From a checkpoint of a small model that answers yes/no questions on an image's attributes: encoder depths [2, 4, 2].
Rows from block 4 of the fusion encoder of a small model that answers yes/no questions on an image's attributes, named by matrix and row number. Rows with one number belong to one neuron. Each number is 128 + 32 x the weight over its row's rms, rounded and kept within 0 to 255. All counts start at 0. Numbers have three digits each. After the name is the row's rms in percent of the matrix's.
After each neuron's rows are labels from the 100 texts, of 14976, where the neuron reaches its highest value: "tokens" is the input token at the peak. Only what is clearly more common there than usual is listed. The data: histories of elementary cellular automata, time running down.
# fc1: MLP up (fusion_encoder.blocks.4.mlp.fc1.weight, 768x192), inputs 64-127
# fc2: MLP down (fusion_encoder.blocks.4.mlp.fc2.weight, 192x768, transposed), outputs 64-127

fc1.743 105:094155096154146140098115130132159168157166143130091073183094126172087103113108166124125148074150143149139129112159137173072128045067186168123139144087125133133134095140147155092107166155101145
fc2.743 103:122129127178105123129124114125163132122138147108127094060164231187095104145191192134094158151082134109078135110116095119102077140120117131057140194149149118098111174080159158140077125170096105
tokens: "000 turns on"

fc1.405 110:101115118070123136095179131140144153100067093042084140131171056142081126191124121124134142088064137101131129126077136194135090144134155149132084103129166086096124193139102150141119143106068128
fc2.405 101:135171098182126144142126115156136120146120129136092132139150162147180107093080094103108092129149166113129115093171099130130147137109105134141079096121117116080103092097118179143083134156159145
tokens: "sparse start"

fc1.274 104:171179174131168132072151077089143106105124144124171139175100127158122089135126116157144161124079160105138168180134133125181168142180110123166072130092170167062122147125163093100137110200079133
fc2.274 092:118166140182104106055121111183059124140127097135094116095115120153166127095153124148054165156122156137168192114178130124074104146176147135124144197167069095130120178088099084086199119177183089
tokens: "001 turns on"

fc1.132 115:123155116131153133162101101177130170199117082145157128096097111102020121108079136085061125153142064184151180125104134089098133132176173148139108203122119119139123104104156125101137118127079130
fc2.132 116:162170145162131145126094144162075127159102162122095098157209032129134142135140164141183116171060154114088180106072111150107129101183118137172140129122080108126140163196148148088139141125108180
tokens: "100 turns on"; "001 turns on"

fc1.732 070:106093080126147144117141133177178150105143144083087127119171083118095169123160121111149181141187095089112186141141123138142108114064148120129120187172157199170106093108075149142176091080103149
fc2.732 077:123100134149157138083142073117085147100090116131124081153142194139120107121125152147083091129061149183156108122161162149063126081086111136111177144156118160092128204083166158144128117128095143
tokens: "011 turns on"; "000 turns on"

fc1.569 104:128078133155173102092094186152127132132144132140125120104137116152130123126127123137134102111116144074129096134150102105113129065148109093169170115145112149117123146107158150095099064165138161
fc2.569 103:086146107101150140123148088126146133073136114108123089152138114139111166130164182156123090111169081114128153138136182102151121144164137133110117167122126149114141033101084164150149092135115160
tokens: "011 turns on"; "100 turns on"

fc1.740 102:114173092100117147112142113119082194106107167188170158154139094100181118091181123142103131121056133167135169170130081166140122111155131143151098135166164125169127151088145142099098178098117138
fc2.740 102:115148094121078149101131134115125102076160103144180110075137101168090191148176116167153079043191197187103193136125109172148139090111082133098130150088161101134143124164128116076139107086128123
tokens: "010 turns on"

fc1.202 113:161116103153116196144212121186138113096099130053155072089185116117167148101168145153078116186069051105131136089200106179132108119132160129137128103124158151103177115146116122094121167152141093
fc2.202 110:117104104119179065103072123138060131174110135116122149142101206132113121161126135122143134157190207142112085119171144048094195141122109162100149140175113148122170123098164083157160091125140107
tokens: "010 turns on"

fc1.703 096:150111148147210118084117079093131163157152151114151170143129125065071096093110145172137146106141172111125130141163135144149077124138148123189121105059157099128102075115103055094102166112114193
fc2.703 100:072138096121104097186074141152126141103062122114117106162153109110124148188144080156084125128103105135186111113116184155111171090185178129142207100155054144188140131103144129073165146150119109
tokens: "large cells"

fc1.723 092:096120095156152126134103106166132093055152189116162120084107173140092150107126197164104133072108161205181134100162106161076150081118180084121114142152163150170088096124085169165139156093157126
fc2.723 087:132142169174112170106107147093121168102151146155141163173126076129131099126068115140134172160150137083080129136030138124101126164110128149104135085161123125112170104095069143178117122094109137
tokens: "000 turns on"; "011 turns on"; "110 turns on"

fc1.516 097:136117161072073128155181137155190125134155143182123153091144132186107145115086125179089126095125104132104150130148093178153096123096123135139129167131138103063040128148134182138120150149068141
fc2.516 094:168152106185107128090189135138119125140161117108109192095136108164118107110191106148100090084100125113117128122139126119087069108122097085154160116087086124141113131152137133148147141171214129
tokens: "sparse start"

fc1.423 093:119122110140131116096101120105160095127141106065190135062136152128161130147177188178112138165149138138133101111122116118104137161115183125121058109114090165137160129133013133123148078098161160
fc2.423 096:122107090131122160124156158192169158154120111067159080126129127123183176144116072090088099117118130100196185147097096129168113079161162118132190160127137119141119124088163107104124143117064121
tokens: "011 turns on"

fc1.707 085:120106158145120141081118117117133137144165100088134152127116129145115095166223173097074090110075120152164160155070120090139178192118153139115136119127192143174135159132123070130156141119114126
fc2.707 083:159090140126078117143129133160127115174195146185144145142113085076100156115146100142114145153126158067096178117178126160143193106170103045099144153131094143144067141134131053113132115080129164
tokens: "101 turns on"

fc1.525 104:103130145110100106132089174166054120101180116153114114133190135160166103152100141094110126136125164092133133155157152054132106187123098167150106111075139077087139203149101071096168171098139116
fc2.525 100:191096131153127102159083088162127077124126134089139094124050171102097136145157114157130165172166155135122111079110113104126145106140150103137131041152119147164091116149158150125100157134170130
tokens: "000 turns on"; "010 turns on"; "110 turns on"

fc1.584 130:153176080087070170154132227145058070125118144160149122136177141101144142172148134149105157123095165086111146161122167127194107132066175097152121124149088117124094197140088162143179141158129103
fc2.584 101:168130109118087103126116206119160070124107070107168192197138168044129105118146112117109159128091165124125132117133056143185122112113118129175099173177139119113099150099083160121163103108155133
tokens: "sparse start"

fc1.611 108:091122126087130118113165135132123122089117137128092155179125106106134110046076153148115153194130117168084123110108133161093140075179146119168078143166152119156093117136103160138092154193064125
fc2.611 112:103095157198162136141136176099155217128121089094084111144143121114169087156097092104137155091148116109102111178166143086086094122109115116130113124160069121181127156112163127147131121122117149
tokens: "000 turns on"

fc1.444 114:124133123123073153137119219123178124173076107105124096112106133107156127055152101135157118143091096110118132118127126181112126158182135096122120138092099087124081139142140118104163139150153088
fc2.444 117:139135111117141155134105145063116180110112159177100137160076121135152111132127105170159139065164181086113137123144100159121116155105089106115130127103128056143129110122064090090069120115167119
tokens: "100 turns on"; "001 turns on"

fc1.449 081:165119168087124155159109110158115166147135119123090156069120074156181165160176135119165124163074148072165091145137109170175111140116130101097154152102150128185110126066067129106133164147123099
fc2.449 086:172082088140139088122131131151124087087131097135175118130131118163095170089140150063103095108196132124089178135107187182086165133121129144124153138156112116130183102102089160097072100133086061
tokens: "010 turns on"

fc1.551 090:167176126155137093129194067155132079084156125151150155089113131090147153132149121084127101179081085131170146101125149130154173179133085146072119102156159110115148118107105103145098092178140118
fc2.551 097:105148056153152183156162143108123097089148130172128116132078103145131188136093177168094091165110134158134135146079116166088129081135145131172054137089077154142087110145120088120177135151143109
tokens: "001 turns on"

fc1.710 109:131139194097080122108140106086133094164094084100153135098144117184096155174098136144129190109091084149135144167120089177067120147090071159103101113091109120142117087146162126145125079099176166
fc2.710 110:101121144145183133152129123183118083103213145082161142195171150100155131192150164175158142116170137157185159148127180136126151117096164075112090170113098171133111169128127139122164150149137139
tokens: "sparse start"

fc1.309 074:125155117099090112177171116107114122132150183119123099131169166107107139105109137166097119082136104120176183108098119150089154119040121114091117136117164080166146116121122125133108098097133121
fc2.309 084:106082181128182145065092159143136171095146134103136111097098149174103104173189138124169177101099154208098147152138127159141078139174139081088108143103148150068090176159169114129131111104205166
tokens: "large cells"; "101 turns on"

fc1.528 108:155175143114064168118146207131108099135154102108140160173159079141060149182088116130151117090128115041178185137066140177160143163078193097172104113107113110120097139087163187119129118142099210
fc2.528 091:163152136150094186105173086155076095175128140156085151120132133140063101146107130185128110091074141091105101086146148191183186124108209170103100097149095104132149088114177142201104117173139136
tokens: "sparse start"

fc1.413 089:142154104169172110124130104114072146159035193115120122134149121101125136126102138029187114103140127142139082198119142172124173179111145144126150119105138143098147145075153134117137144093144146
fc2.413 089:083075163142081112101147126143145119156130066124138144159139127143157120167141185144153149142189122157170120136100134184110132067173172153180173143123163104134151130089118137183150039132110148
tokens: "large cells"

fc1.187 088:078155137093094118165163088180103113130160060077134129160144100157143157147086107136150077101173159111095108134146128141073129130113102124129117111114104082174065105089068138126091119138143130
fc2.187 084:135090090137106103123022156107089159132125147142157097143142156082129119098128154067176123190102110171112104116196102152151135149137147206103076166156139152203169147158164117098144139119127118
tokens: "010 turns on"

fc1.527 103:147094123153145117090131057143134149134124150097128118138086196167186163113166168127059157100167134103150155155105083148189165067159129217142158119158159121157076124163182079102089154114185131
fc2.527 101:136120188106164165110119104125197150093148144173142103116121097195100094096116103118145133142123195120116143173107110128091111135111102070184131132067112143150110135113155170084062103184058117
tokens: "000 turns on"

fc1.335 109:129193118075158126122159096208116160135105153085132159098164097167130166129112117134145084154136145071149079117067130140160081101106113055172102109111178136133076099123170077132071128079107118
fc2.335 106:143122119177076133135185142146141147103132125164156143148088112124112115095124094126125145144065145100181068112120118158156112143147124135096101081110151120122141108113125128095121124081155094
tokens: "011 turns on"; "110 turns on"

fc1.93 114:100136178125127164103057168119141155189140132161126110160114152089152123114107148127170121168105096081137149181127199164168145135129089100134160125140094079154110149083186049124178119124150164
fc2.93 114:143105157137156154189155126099162172114109111139175137144094144164084126158124086171072142166164091158153137094136083123082105114095155105124100160113156128158159193070094130201132152174149136
tokens: "101 turns on"; "110 turns on"

fc1.427 090:158143137131179126140115134135109129130161142186099158135088106100106151149134118109069165165142117152123125108042095140089095105132092175106108146139119137124138161156110110144174169122138119
fc2.427 088:123133100108123124093132095141158164109135074103119150173089087180137096165121123184204088128104100076124099139134121131106089055086171096086098066190117132158114135159117123132089130137119105
tokens: "011 turns on"

fc1.558 129:154117141138170090147138099163156129099102061186124105173105154184091109080130125119137161134108203141129131139139087168142140111135179109141117110114152141165149058147107152046091139137133142
fc2.558 115:118073102163073151123104152137162104145137165085127161165129087060125150120165123132083142161128021129131137125114120109161084101157159177193118117139092121130095118120155112209173176130083140
tokens: "000 turns on"

fc1.556 116:164183076111107169096169119109118099130077112099164165148181087112089131121050198149115172130121146083095097156109156182185070126074130148116118118168025182138128128117124112182096127112173119
fc2.556 101:132206195096088120094094125126138144169116108116140144131167176122071114165131131109128134185167127146127164176094082157086209102111162095100118124158158141108159196106206139197161105119137132
tokens: "sparse start"

fc1.731 102:103204115121137125121116156154123094107146136157158137131091129142204189182092076176144140194153083090107163160105173174110101142068113137071106077131133156157155113158170180130110134143103179
fc2.731 111:199128147140115085154129107116143139130110106149152181120148175133123094127086090187156132064120156140134167137104132191123136152134087180125154067142103155097151166108128111127109130108062153
tokens: "100 turns on"

fc1.498 112:138123121080100173160095182173153147114096135132145087120132144168093140062117175138130113108095170106119138119146120100119080147132140119120154195093081096094123157109086103131162142113137182
fc2.498 108:110112103066114124150163161136117122163150124162207125144119128124145119178092179115080134114106109158113141118207102066181107130148132116097145162151141121090121117164129134153151183119107099
tokens: "100 turns on"; "001 turns on"

fc1.530 105:062109148090096132173106165146125100108104119089094095193139136122191139159102110104105110141091151116159154114121102164104077123065112113136011127119078154114125077097093172154118137151109170
fc2.530 107:113096118139134128114173112164118115136133108108118146088116163082110114141070082164114177098131136120095133063090113180163127147116095117110119111159152105192158128111110189166101147118122209
tokens: "sparse start"; "large cells"

fc1.170 111:117111069100090137156130175144142120142124120155112084092114204124132110112143149123168124176093075104080157108086120138200075143173140090140136091102083108056117110143116169117120186093066105
fc2.170 115:112080137128196101117101157083158129107103107099122136133033169179172078150101121168092141105106162096132101149148109147129112121144173117099156149131174157074144100121079090114166071121137171
tokens: "011 turns on"; "110 turns on"

fc1.713 124:100116123151110089155135130136142116143133111102127111138083143099122160157109129104107095115134094173116077106153158119145051121157187107171155134092122111130153119098069155106149188120125061
fc2.713 102:118091154099124108109119101123152148126111101084132077091172150125191139069161103110137121147133100098079162151153147147080193097146166104129120150134120155143167110108199095127116117133112092
tokens: "011 turns on"

fc1.470 104:125145148072186092181096081156124105133133141095148140091118124140126139131160075173135133078107106105206130161125146137137150119165128117138086149156131165064146152110131122121128128174096113
fc2.470 103:148129196156087156124123132079185158152146135060109094220149072102160118123142150119110136118167094122084176166135107125081101136133113147087168152111102095165076128111174146101181066162158167
tokens: "001 turns on"; "100 turns on"

fc1.241 125:108101148156090128164125109148096144112157098137152072096116152108143092078097054119177158145124135176143104140154099148098155080105145143132046126175142116112119087137123107155126139130141124
fc2.241 106:101090129138079150050137140064123101131142037156150110167138084100201129094111075194158142129161125075146146112139088073145127135179154149119130166136119168165050148141196148122143154092088138
tokens: "000 turns on"